config.yaml
model: "class-conditioned image diffusion model"
dataset: "made-up waving flags"
horizontal_flip: false
cond_dim: 256
targets: ["layout"]
norm: "groupnorm"
channel_attention: "se"
widths: [64, 128, 128, 128]
residual_init: "scaled_by_depth"
lr: 0.0038
beta2: 0.95
steps: 7600
batch_size: 256
epochs: 39.9
warmup_steps: 380
Rows from block 2 of a small class-conditioned image diffusion model, named by matrix and row number. Rows with one number belong to one channel. Each number is 500 + 40 x the weight over its row's rms, rounded and kept within 0 to 999. All counts start at 0. Numbers have three digits each. After the name is the row's rms in percent of the matrix's.
After each channel's rows are labels from the 100 images, of 14848 (inputs lightly noised), where the channel reaches its highest value: "lies over" is the class under the peak. Only what is clearly more common there than usual is listed. The data: made-up waving flags.
# convs0: first 3x3 conv (model.enc.2.0.convs.0.weight, 128x128x3x3, each kernel summed), inputs 0-127
# convs1: second 3x3 conv (model.enc.2.0.convs.1.weight, 128x128x3x3, transposed, each kernel summed), outputs 0-127

convs0.92 118:490492502507475498475471453510476450496535519434508459468514539459494514463465500515453535492464471495486525435522495457497520405432479541532531500506451436471420507490440487495458489480509534439522496511404492469496488538526435499572508406442476477453455491516419476483493501479481436487455486496562544342468509430521446476551514492449497409480490473452488431507554449520536500494518
convs1.92 104:547495469489468499514495461526489412533523503491527489507469433468491510506495536472477447504572467504540459539517457478485522442431500467512383508516557419507593467496417415484591452483488467416521509501572570577491496437502588494477512543458486454460510509463498500486512472483482519489483507430496537565515494548455519549514505509458495503459512484454548440486404522499478507486443
lies over: backdrop

convs0.74 116:400460514463483497494455484451473531462489510492487451509452442444487430444497512462498424471535567437468481473510488501529491418501505529468462494488420503549539458469547459486442468473506526492521504513535463516508283507479520484489443506464547483510461510485503511518497524521495478493429516457516484494455514534449493570463487498512454524450512495476496396512491495499444495433534
convs1.74 113:496489538478486508505502501453491505463505507495528504510525386576534579457488458494551524466448424558498508492487526498511412453442514519498478536488581558504445504433524545487480501549553548579453462500433519485476460491457590505477509460558445455504502484491493552503537524504528520540505478583478461439526568517540443414533567491509476435431467503544448434483526510517531513533474
lies over: flag

convs0.95 104:498512471431476487513412460469468506520529504471540486486501518505525356447467499440513487489520509508439529541458503488495498457505522434560395510502457439462452445490490453488492443445528487418461445500426536451504496523493384475443463441428490505461487487502530498535504486436459426450492530500479449444520472460503509440486480503434494427496469460505487529533515456514481486523452
convs1.95 114:525437503475526536484499511508514456478495509497503497513490355489439480481489491471480448472570475500551496481517499591493452401482497432497391528529479429500519454484451449473574554451578518502536549472484520479499496465512601535553489558469481455549450486475557472507558539471497541472468502518492504502519517561499508462526488496533482405433488528428515498501499445497431518498533
lies over: backdrop

convs0.51 125:442431452473441493477490495482474552465468491461529501517466449439509442460472505481480416449455518475455506458507487444459504472437470478445455452485524489450479486461458492457393520468553453459423483485431416470474426487482462505459470466512534532481436517486496535522435509525507480483417486497549464463448461496482514483480427495442479431444471485421456447436485482473486452482453
convs1.51 100:603466503470506530519492517482499457481497497483460499500555424517502514431489512465507389527505447511379451558513490541500485451453472455501483563553554375525569449518416494555559440520470527477428490486483496553490556497462542508513494445411454527525501556530494517507465487492469506512534516519459543513527508546490544491497521506502520483473483478460529511510476372518478521479491
lies over: backdrop

convs0.81 091:523433546509428424501565547519497535499505555517516472469493467433460378425531478454477510518517469549470518448483525400487445509462501417495473522443478441462477529492493514488506492467510488509452479518471519490504536509461383494468521523508441481475487479518485541512492544480466530446515514502537541459487574434557445467561462494537511403528429540451480514551450529518503439500473
convs1.81 108:540480481549591518484488507558506491532489505512512506509496581504504522465487511480503403489579461471532503496539474586501557528435478479520575545507468416489474541620504459531590477485488486509528510487453496513504473562546501503541484458440503511556523550495459472468501446477409536542505549474521548490523470483526482528462492498497458472426509452470433547544472377478512511502438
lies over: backdrop

convs0.59 074:503461455431477484493494417523499415479463477517453453465537401489497461459555449426483484477466490496432496477472534454488511620464464495495466475463508443496515462450489523478461478471472480461494446497485493480539515484435408480548519513428484494486499448485462472462439526489475437476469416491521495443494566468515428419546409462490514474535458527461534504453490557525485499454483
convs1.59 069:516513535512616508445469483526499529526492504498509500515497480509509584490499518531478499581575496446541502565545493515513543446523463556508539469542521535495522530591497582544541480549500532522471530490462576525503520522482583513507498495505520447558461481420487405495513557484522550488515563484578461517519455502553511495407569502509507474445516472519455402562561450511523515513460
lies over: backdrop

convs0.68 102:514556449491550498453539486449496442488456464454542507499496394517511494496468495505484513504423461520489514459483485510506459452508506527516505475477543491489455539462400442500524464516387466394458482455429524536478531451453445484482534446508451515489489488506448506482507472434468438487540486496536521463482496404438471521533521501477501431540480445548478583476475447438440510586479
convs1.68 141:487516493467458426498507508474469547530512501500489494495473507478437509446499449504500579480592458493557475526486520470501429445432516492498474519562516482507630516429433487471454429470505498451401477499566524495519535501449498491514516520399457566480481482499468515492487520503412540456474473479511513514506494525540482365515503493517435553456519497519494585506488433471512498473455
lies over: flag

convs0.121 106:470485440467552480485554433453498523514548487472446578517509517541504530486475455524453446475437439480506513484490442602483468539499473436509498542505492556488560524470470535531469534497486483597546412524546439479457502558497465495471463371534464473529464460459484532506458510538545478522492479518434449531466451511484510519455428536551471510465505525545476495543468443485555539562450
convs1.121 106:570514506522450492533508514489517451494484504472531505510458476375501474556491494479495478541484545480480503518473518427518515503516498513477393430496553469495433462419483460493510582561470564390460579484501537494487517369506531516516484553464464488540471501502528441491545520493539531499541488442532474481513499518514482460508478472483542406549448504456443472423486557489476513479458
lies over: flag

convs0.70 067:465485422442446516579503469478474595442520468527523516559429526593482462517486437521490583499451535422493460444521536467454489525493463519482525519443549531477452510487436583477519459513496493532434450563550493514436513554523484472511467449494497504477495456469464466509483458482473410482527452484468480490381474525510512504420506552483526544461486539554490528486467477520496515456488
convs1.70 066:548493507511576502524467511511490439581485507509479499517514415508527499450494456515577451525429498467469510500523496505520488521576516506492478470494567433497534468428496524469556531489542642521516598487471541518455498485494533527531498531464491481569460429520465431498567463494445533488491500485488538497508481541476460514502444500429477520526469468461486377574463564500460525498561
lies over: flag

convs0.21 111:490574523507403527550509507526524521483480481527490514508557475508472377444510478486521464482486473499487465456563483410520474536520509413584547517525467478452463532560493561448458489464464474500513494482499511454476494503496528448406501446499448500497493495467434466478529482481486483475466499492522456458462440516522530505509455481504473524503470497459370544524453439448476385567459
convs1.21 118:553463476502444434517479556502537578455490509475448498500606528395486485448490489446507543505500531517465495553485499453491534466517502473498564436490570399507523470573481487475511558434508521377505517484414492520502550539498470517521503502558495575559464526521507507509475515481459533556547452442508484470521529456456459438545580473520486472493502483465506543461497424480488515485501
lies over: flag

convs0.14 084:482522443522446506485489566475485485548520532497502578500513482554480513501588438520465501504507516530510498494536468475484495524526433503532591484493557511489507493532537585558480461488519484611455401504512531509462546570479434459487528531504453475488491496388482520465416500492548500483537503483450455575501423544524496466484481521570488505538567481508562539469419504476544517530427
convs1.14 104:572415573491476544499473508523478436527488510469457520514503437486512547517501483498520476531378551473454488463506508502518530517568483484488507457436524471489508489379501474453405517459489590465538593499509488510468538403470547506484490531451515468499471438537503441528565498504499471487507473522510479493508566496497484482512500512470398500534437474458453445573538513505465529501567
lies over: flag

convs0.56 096:490530515453456512475467420510471444503510497460468449507470481494496490447431456444442459450480463529447482485502493432540502450438481515471411520532481531514449455474406492470433488454474497409470479480459461474497476481550407495538494500492494485440468487509450487510469532468523454456469420464512440413470489404462454494500428465456472414500453471467469447492488464542478468480492
convs1.56 084:533493507474559513518459519530451417468516505479475510498523352436505550468490503513493497498595526464482424505533498559491507477487467524506545513523480488511542459609461527521575480541507569510461555481406563558461459511433607491462486488482496439584490522469470478497555563490505523533523519494511519489519472553530522511479507500468469442453474464482510418498438525519475522498476
lies over: backdrop

convs0.44 079:525469604521558530486504469458513515386514486463446502547449531480429469489450472500427528614477517505517486518541521545504481495509461503420479446477562558509455530552440506475528490497500475515486477466510550509474487476528501505465455490474511509544531476478488444522486491514540503382491578402496515458591513477584500491455461472411533523453493514494505589500499484503488530528512
convs1.44 087:444477424461486429508524481546482492500585504516565497503595579479509498433502496510497484445524441480474547494515519555504557483511523523499545474593468487492516500509448463522462491587534554446435393521455453503541488521464403504469500480481498536496513476563525614502471443505463502519471510545509569454500479454488464506510495497525523431500483495502466542517455425437477489498436
lies over: flag

convs0.102 114:477515492541465472465540446521516540479495516486447435460493513484465470472487478450468513458519465522453484505527495438428408444541522431539464558477487516440505447466434470485491482518468510439566475501443373416483471489485420446500458463576465506480463425503472485486447502465470433500469506520521506467469534450476503512514408490519592412461516539479516476446473489529511486494475
convs1.102 106:532452491565511503538480516540535386499468493513497511516494433474501542474492532505485502497438543497520484450589480523555507495416476546501495442482396444499496504580424476521599500551491498548535593486504505530474506484502559520540497508423487506572478491514466484503505550483587522505512495524534527533508447537515502499503513508562384452491476458459465491416468441520435512475512
lies over: backdrop

convs0.5 105:456448458538468448462548473531547448498513465441495453528512462489533482494525523535491466492519526508526486456493490435520430424522477515377486536500452489466489456488448493398459449413494425458515493491463466513583410543512483500492513497475548436495433463379493484507417444522485499523479478514468445502498453478503467488540463507539486494536462543484548451445487528528561526474512
convs1.5 091:540482517531475563478524550506444519487542490502505505505451465450497533568491425525538539522454505547534503483512534436502496517426462518507484488539510560508378526553511510454405545530516548500539530494536469550496542474497512491454486472507511435544516479465521441483520659481561484474468478482546513540524505514409522519446544510493516543461542472469490576453562470499426531508443
lies over: flag

convs0.84 111:468569447478524521518498536424439434496505447474458520528491429533519558488548529519525514456613467474499560513473489506469507506531495555482554498489488462586602524486478486516503469497500491489448439465441534502449532569456444443547509540461491428494505507513479477479523522514461484530524476440514459485449467411461432530449520504519458357525476471490538479456460485482497478536487
convs1.84 095:464446487562437442487489528533435488505535511479506507512499482441496469505494483507460504518427581434554513458530521448496541569447470411505491450488473484472430501511431488503419496513506619512540575477493437589473538438507552507415476472517505493427484468478476462503450440481470472493488549543544471482508470511528501471531444501489430541418524504473435480525483454463478523472518
lies over: flag

convs0.0 131:505492503479366480523486488486507429481491498528475422462531424508500477449553480436505410515485519499476477515545531432511496583484555414528506483544557456535527541495525456486511488514497468342543473487487524446480496496486500477533428460498545448473504528508455493466545496505504482457522477434498419467485492481490485493541481509497465508486494470443486531471490454506453362514506
convs1.0 145:485493511477424503525486562451479591509496491501495484496589520464511508420501501504544569481561452479512507541489495404478493395532489437507588502546583455504488501525482526406469523419500458475516533475428524516492559528479514484377513560523506533532463461456480493501507527494469502468501469472472488547506492534468467462547465489561543606450516483433495467479473519481506504521497
lies over: flag

convs0.98 092:487507461526451473510544508506492591497488457518508484481488499419486453505470440504528534419499469459462508533457527453507497489484493378447497490483491519483464511418522537427462502469486514464421460468430363462473484510483407471483504513535445522487473488461560473495455495515455460479471465494471498482490454465521458465507443447490524436443461478483457436440413525437459483499461
convs1.98 092:527486502534531482483477496528495407533516498517496499511509402556505545499489536481487471516477508488476458474551487584504562523537504444502529516548436370501524495613515496595619422526521499596566533482522575510485522493578574513559489450475480484531510538492478480478531477485523515550504561513519530519518458539506545524471526503544474533515511468471486487593477472520518513492480
lies over: backdrop

convs0.57 093:500498562439474500455503510513496508512481486483552468471520438493430482469526458489414518538521486550511515514492491451475409539413496447466506529455498513473470490459523576530506531530498563491412444510508481445478539513431393499483479507466475530480478485466515493451469524493525485444515425457499526483457498404560452459546458453490535425455445487462474504571452438521509408503439
convs1.57 076:528480498530558559517454494550456466516568508533506511524486489479508502482484574546491403524482568438473430481572489522550577418498438538502489569472463487521560568548517477484578451500534520511505572475502519541473461487486533474486489502499497531482525480578431512491507479473408519497493512478541567534527446511433538567399512511507416501488471407510511477545474465484476518500485
lies over: backdrop

convs0.109 083:530493496487471453506439493511483509507477528494501466496502431500450473498480433512515490484477515528493510527516492496517501474571519412531467532519434527484459527462606529489517529526532567445473482505379483443506488493450429472463513511527455494503467444469510498464508541496478430418502438508492499463432484474505460458502423463480485447451420461460467463350419508477517432500462
convs1.109 088:566485513559548522497480494536508405535556480492454502515505337474502559530490504484471429551430492476455447450545485486506503472472470488504519475465460385490491493539538493558546455529508569574540579476519537531428514467503558517493483481474492499508508507539436465498539447488473521517508491484492494529515423540430492522492480503521412499526527446457460496588463493517503515505548
lies over: backdrop

convs0.26 100:500496494456480495546427446498502494482532481507512509537484496551585522511562497498476467470463519466487491465489454440486484493460506467497517482432369549502497482498440488527438476497537457479483505513522447468461411446503534452530498471546509453488463525468466493484533517515544531533495444492499463453392500527509511564449473552457501518478512508408421393465478409474433448429543
convs1.26 100:491513502534563462513524539457513526508506496458515500500581534533505564504491488554468553521518423499506523458519520443496499584575504547508507499493518457505421519471511513427503506461495603609451551493444513577504500524475592492508509453518494560527479459463469491486486548492565534496525516434489515478521532505593486410544476493471476576531471511501441431416545566504479505508462
lies over: flag

convs0.114 107:491540479492482472441489490512480519451524496520501395479499543447497486441493466501434502445489511519436496516538490440530489454515492483531458494494477504504519353462497529496466501491489473442519490542468422480504542579551475475582477426517485487495444504466465473558429523550469472455481444465475499423537524454513500500494394552496485462487519503412510480457518438522495381526516
convs1.114 115:506517487480514489484504477517486440552420498504533482509409486500499460541481515485506482482461391521509511485526482511505539422432488538515484499524487465514499446482471448513572481490531491445462532479568544523478454486629587502538494508450452474536526517515491448422557429465468522521479511507500613489524420546468508523390558492392526519497526465515497514461488483495467509510459
lies over: backdrop

convs0.61 097:447426464471440492512399505447467507468482506531584428482467489464507410507516483535504496447403501506520505462497529403474481570541483469462468486492463503448486524441464549506466468502496476518428441530524440500509507528492404498522458488505460470514454477491520517455434478477541483510544459527498547522479484476548473462538428467551419431458469521439424505457487523513505479471431
convs1.61 099:553530511471580539514501497517502495591502516500504502508489466488525515496490544513522435540548505453465446569510486540514539488448476535499581483552410475510485492561560514505591499457529527511560630477535518545509464549550588505509485506555464484574516481501444428493537494485433591521492530470509536498534459537503519526470578500448523484428493476498479456522469508509436522510579
lies over: backdrop

convs0.27 074:422558518499472466476522453472543545517522489486491508495481466496484377497463504477536457471475454463418515506438505462470479503585502426522461514514450497500514518439534529482460499451487454473506502456494397518519429487434517479475521481497488484451440517459578543498501468401475523490486484518434411508498481451539493475466517464533528549504438522462479359487468509453484473533462
convs1.27 089:527450559448463534478515494527538441506473511531474511517459413513474546565497464467493494516441625493532460458505520533509438436460486436498480485471493545497530523473469520535496586531563591507515551480588517485483436487542555505527484531487516441527524497498596457519524596486543546495476514482437465477502474550476556436445493520483471484435563504506528526538516440539464516527538
lies over: flag

convs0.100 109:408498470564463428460550511507517497482494527500445484428453455497471466468468459481432488441538463492487501515535486474461427483499513439502465524538437440493511510455529489514473479471484500383448420486447455493482469508419406451407519479509503551476519450467486493464469544489506488484473504456464439433509495494461477451518465488514514446500419474478482418436461475450498477498429
convs1.100 087:468510482551498492502482497533482441546486476511507501516505451570488531506484496463525539460394492496490501450575488592501528426429485497496517436554464446494429521594422498563530533593535513586552534486567547497501517436539526532585491504441482468507494555484521487477524521463545491541505492510524531547504377508510538504470534503559488476436525480477443566512496479504501503494467
lies over: backdrop

convs0.83 094:458524463443468464460525465485458444485513466495542516483470490508566522487548446419525500461477569463477493462519521525484576457525471502471575498478531465473497500452499549526502528482525451521424468509552530524440477503477475451556483501527519463468507516585441495561561487516421511487475384506452541501398431370485468480461559441498486459489521465489468477558492487552519474487505
convs1.83 093:500473454466521504522512494497458418556509523499501499505549452522517392472494548486481457468496458437509553541476458551500564499551500426508358474532453397521561437490408511482524495471499563454481551519494536516519472479476634494479507523426470397498528500470563472502513500504448541502477532457500560510513521543470491520521481497470525487492481542481458448504466521471498503503504
lies over: flag

convs0.117 126:511562486555451439504468579514511467502506512493536449547521511452513577517509487560509474458511524473483578469515488455475481520536502510471526480530565542447517485565430553578530487515505422520423426523453505530553603551501463561543537498479465472547503531453476537502445469561476522487481489512502485548517490482504476435512471545463427477523534495447542562429462479472528429463417
convs1.117 110:471459512454536514533507496493459468492477499492461499516509487567480514547484487468503455498422503526461497457466520481526508514508494510484469482461554448515501559398505412420453520425522526519571590499600502521481494446513547513518488564496412508508455460535476451470539543477481565442463501496534519437528519477522482492534470488566513491505398481499409463546504523462439530484613
lies over: flag

convs0.15 100:471437550533471498506497464446546457497477522488515456444487442508490429461481524523541464537494495531405524522469513454518432390503491460532409504473449424477487485495410486510475498463526543421462465461408507498527512471490427475413475491410464523446550532535509505473542525511519501520486527510550492459550558513486521470503499454456500430451453479475459457486538429473499474448467
convs1.15 087:489439472518526533448489534511494506430601518497526518522513449437460509508495477529451505469487542528563482510514492582475463412488475509500498563434550606485507502467444566482509510482549457527489512498509490530486497478444563521483496530586533442499465478473481504525524635492511574443427489537520460501523516533512515490540398512601533446515450498495558473526482509517547510492487
lies over: backdrop

convs0.49 090:499492547484490413450447464503488477541441432490494478448465481458486447497474462456440491478464504503497521526490503410533448488435496494527494499509424461456470464496479518440409488416482528449496467479466417493488494497474397486455436462528475538458495466464492491479487472471482464504442474486462422454472445460457506445445509495488511362469476435521424463502444526505479489498479
convs1.49 095:543534516494589546500503483511528450537522507505494500509517380531503502470490536500486377522577457494473476545545466557501546460500489514513537526576459412518499465563472479523603484491542490488468565468495582535477516525561578510501497520472431468531492530495487452484553458496454549541494542472492544521534476575489551533492557506506482427453471493441541451499489422511454514500515
lies over: backdrop

convs0.125 098:534426499487484472466500439544517494470511533502476473513484476503500364540518453466487543468480488486476488500522473525461474528489548508450483526472492475466525547440531484486546461518516447490511483490520384470548456531492466444507418390535419542452480456490486431481383518452492409510471438500439507460486518451439485490423521484520491452482485522457488458528467496484441518530450
convs1.125 105:556491498558556542484496506489515491520485489495509493503434448447497489469488513517503368515540479515494486515513516556499577402442455546500514511541462405499474495533391464477625505499538506435509589471513569524470536469552566508496496525421510502551530495506506461487531462492482544506489515524494551490520467552466494527482505488450468442451480465455491458499467377490476504491497
lies over: backdrop

convs0.60 136:495468493510458476487492437514461477477517495493442355496494545459518489489531491468451531439479477520477527490519506425527475449494530482477427555468471491476487426458489491502496471480548498402421482513392492467489468500511438484498485450517511564480484473521480511512487538524472493479454490494528479448458500461481428503489401515495456386526500494405464429435466466537464440460474
convs1.60 122:539466493542555524481490443514478370509457494467479504505491474422488550472487489485476432497529423517463511454535483590496502480415484548503548456466433419495471496562425477572603503529493486468466517487442538548488491466490563523504496525371497487531524522452516468501516458481515514532510489491479518480514471481496475569501481489449495365445489449480467481498511489523481510491506
lies over: backdrop

convs0.104 082:478437443520534472494508468510494565466459456515510493422409506482469453455479480458436508425481507471521491517494476538510469505514497439503492579485507509523527500400543516512506513476520468485508515465483410511495494508488379457490471454496451524527485445501539491447483537491467436508499438503510449501448482411486375432484465431451505463489415547483473443448455506459462470468502
convs1.104 091:500520477517547472502487509510480398521499506497494501497529397495502524507493504488510499510511461433515505477535487529490554439576508479496544477534439411489497540639505539546613472564493541580564557489507602514511457500528579514539490491525469466527520531463455475498543475492451524551504550503522528497516405537494541537523519479567474519511540464505466465601510539504533511503485
lies over: backdrop

convs0.112 107:504507576490478517497440469475473517504494523523509485439461491512519470497490537552454480528484456508500497559527509518560545480494485427526421540533523472525516425583511518520547496534482508520508472502527463465500493459521537467471449473428497531474548547512528462511525486494548538444475570444522554390476536462540512543485513469423499521422422452414410481521534421443489417440442
convs1.112 099:475471491520571511522478473492577559425602518508519515519506476534475551471495476505544535488445571493511467419498499502518405503493462503489498581473551618474442473418502550532508512531590496504407458496480493513441455542514539535489512490509528488488475490527548551501540518498498460556504463566499432533521480563494478439510437523533435538499476498510548433511435511519536512540464
lies over: flag

convs0.120 098:494483482495512513516524494473509470505536488516517502513486481499494499524503465547523428516478510508522511503531505486540476488396475452486466458448565531514413526561410502548522480510528476497453507509460525506463527530498507478478459463480537479451487484505372498516518509503441493363516527414533475527473513499443521510441371525426557511436500502408467513427508415441463497500463
convs1.120 082:474536494489479496531486503496521480528507501489521486499549518489503573474503502447527554493492487535533430493496496527448519488552510487513460567513490452490516506453416454485485478421473452577415469489397413506498588474484512499521509462416575539510560511534424519507484501497518506507511536491489428515494528532591457432573364500487422571464473492530514510450477472499505491488553
lies over: flag

convs0.10 125:496542507486441446477500484551488499475536571490457386488493503453514438470473459481478506474489486508441519493522464457497445497449509480515429513508494435456490458461482508433426491434530490458479420487420408423511525493507415499506483442513462523470497471515459529484455477498525483505433451494525455379500512433542466471505471533484529403468479476432473426505488471495481456479466
convs1.10 187:541501478496542553487508511518519393502478502511490496506497480475519493439495507460486366499546467504454458501517496544503565518492488501500484504513402394519440490600415421559614521496452481486531531493408513514496520508543526519538498506440487479550536546523504503500515397490504516551494545515505530501507484496463480563543535507504483413472510453460511472486432439505457508506522
lies over: backdrop

convs0.24 084:505519543483402500498472472575499539518513484520508444472450452517486431530468506504514533474524500514433500559506498529490499488439513457490444543520559478543502359495514506513515520552520515533459466489468494482534510493429512513426488471449461536451514565511515483553502480533510520451539542496433521489509524471544510472469532513397520507463478488424479451483473517484504454313502
convs1.24 116:501437528513494527492507521514541423455566517500510517518487444506512540522491465448518488505454576489525486460512506525509486490505483510498331511464517638502541443422515524541454566487559550497436477499590474475471489449513524502480496534491583455491498465476599549537494562491515518545474491544485399543510489549445494482476509515512460459445476496466508516510503504545492514501457
lies over: flag

convs0.8 084:476546539451554461512451493482502493500527483449469532515495482494512563423500457515483526468516514502528493478521525494503349549499482535464582485534504511449475536463491546535504501468490508497425372496562443493473505523508382476597513488579487498513510476499475484462498513499484493542526426529457495492520517473534450475522571500561588461484465454536468446556480484528513439521443
convs1.8 096:572493532495488530506496512506466425581478500504517507522471439454500481548496506520461420560447547438456414470530507490510528454508463501491427509498486461515546510479516462445514497454531534511547605462554576513448539437489565512468492529406496480481503470532472463481539466471400552472501532498536549533526522572478578556439440494492483503516531511452503469530477567494416524499518
lies over: flag

convs0.28 104:502492530432567516459430407509502394442489483498418498540520469456482566456535484406549331493485548429511410519542506495483492507502514563550537474489481513479424465547426547567489523483483511449530517482454543474492479482465531510528476463480534464502503499503458470496510473495459512490481466476536430467454453488476477527467474461511470528443521501499497554500463473480519486488512
convs1.28 128:441558502472494488531549512410521607497557489467528492499535519462494543482494468547507548504551451531518583495466506417478505499499509510493505467446541494521433533382480530439468476492456610492438476487482527487503472511515545481477517513503514533497504468468465499492510547487565493495532498487523497413513585489533423430554451494468556486510548556520447426412557541506523516522475
lies over: flag

convs0.103 083:486450430448497491459485465514490522522454449504483556430489439528455463404532449455505511424519570475476517476495493499462434559496465437459477471487462457489410472517533526521515496492472463499488470481475492515525495508446429458513574498490413438488497455442471485460432440451400431487495490480484499497445489462491464485473468504512533414461486461462478527407411543479500493514500
convs1.103 072:483494528538553480517484505490503509544521497503478501513484399523522577546477512492505531583486421447491459510535480523509592445540509525504573472530455493511542504544474570500470471507549565561509527463495546475496506466595589525525483490505484514499519485454449416464528514468486527513502573499529538531522466564528518506471523503453439569462531520508446464637604465517524510518515
lies over: backdrop

convs0.31 087:481488490506541486451572494516525505553486464472444533515443464517410464441489472405471465488409459514492529500443517601424520499461508415536507507495501515498485505520515451489522526474466460495585490460463491528563473546527512497497525359455477468511489490503550513493496545481506449493598541476466502484461482438452459461467447490581432521465528547489519510565457490481478495460485
convs1.31 088:524499513485416538520494498524503485484445495506520507504517525636483498531493466514433495515475617453557546554484500427514468500556495455502426398483502517506528510482410512490449585551586511515464522490581558487482488470498493499496492488531535463535492521468610455521521588488558585492463512514471513497512482536450497464474565511501529480492540549506426510471531474502494502500484
lies over: flag

convs0.55 108:487478503506548481442531501513486458453480442437493455480499426428486530462505400457483451487467512496462513421510504472450432457431471537487498521461462530410462514441533493456460539504448490488606463496438382503497433497401414518544461478518448461486479478459465468468510480492504462526482463522522468471483511427520498485499491509487461430472529489490455455433472531482482520477518
convs1.55 077:521503522482541474529481495509500454577541499507544504499523403504514472489493519508446538521561491495551504551514449521491506438483488527508484468580397492501561511548444547535540511502540508507476591466585525548513488501511632479487498502521508453520491499450475431503512562509447551491465605426551490612543474584491575519496537512532524492467507457467551480494501504506462507514500
lies over: backdrop

convs0.107 086:508461466463463472522419535523476456491519492512437555438365432480450448474518466440469440458503480482481510478491487472528567489500413424455459434518478429456433499471472472437490496465473504569503529465517481468490449471482503453496528536503461414446448435465503478462526509450466462462498484457469468466477502499455503485444419506477465477489516452463449511427496531513476526484564
convs1.107 070:515462521549549505512512501478553496511485521498465514501525392548467548507500498504545552582387552401500509523487487512492504513569491497523468497506525471498498463560496567589544516586535560522468540496343487499534528446402562521474497451543495426478513492439518457516517527511515486539528537495539501541501515537498519495499511507553493585495524495484517469511558496524548494500450
lies over: flag

convs0.54 108:503520525415425477533466364548520485495472530488460459442505497448518511477473446483508501530480513536457482502457539423491531469418457488468515479529432497443473472488437532450414521489483550447560465477413390475554480494494448536426457419493456513453512464488487476499465516492488468478456507497545512426541537489471483447511440491481538500434542502515534453465485498541516508487510
convs1.54 087:496475526496520518487478498492508485553575501502496505514499447509540588498498538522425453525483540495501475507537485468516493549493498520501540521451616589497476504534471551561509453558490504615431467493608587488438464517494528503504510522529512417517507514460525498523544603491573540527466516478493454519511522522489525587462490524548580473534512495473521438521492518567499501515415
lies over: flag

convs0.105 136:412510479454452418516443455515499518471493465521531371505505456504500518495477509517510485487462509512517539502502527407531516502470555543451547499481457488476427523499440515472461479497514490405442425507478423543504410555494484480478476392533449535515499465457499476471427496504506489483465490435447477517477439462534463472433501516425454477480509530466470464448439477503496471495430
convs1.105 109:495556509514481544526510506470479414470543485509511497508501433415499524508482473501456469461446530499437501492500504406510459455502492520487546438544463534492436542508503475530532596515518509493498534487524543479473528475559512488472492584501479445578489483441547463504566545498497556501468476480442523493517457490388460506484478494511488365432482493501457423392497558487484513491558
lies over: flag

convs0.25 104:451510475511538477485442445453441493466482469464493535450510492555485469480532531543486412500480485498459524530533488406487481536480477502541451493509450509483466492549462519428476490539480525495454451524335506474498451514490460465381483438489493558460497527515443448526495497489475418439435510441516529421486491476546495506458499514482488437469480445452424523518537437500530486494490
convs1.25 083:468489484535560475493503485490466520479508494468558507511519452496431432542497495467463494475536491507530519481516490584486491438510498510515405510493542461496466530469454447416550438496581544551476487498499579503495402452485534512484494559443559503540459446491495462489530574466550453495505523561487491430529508492536531428551457493565424393561502541530496489548512418474456514498473
lies over: backdrop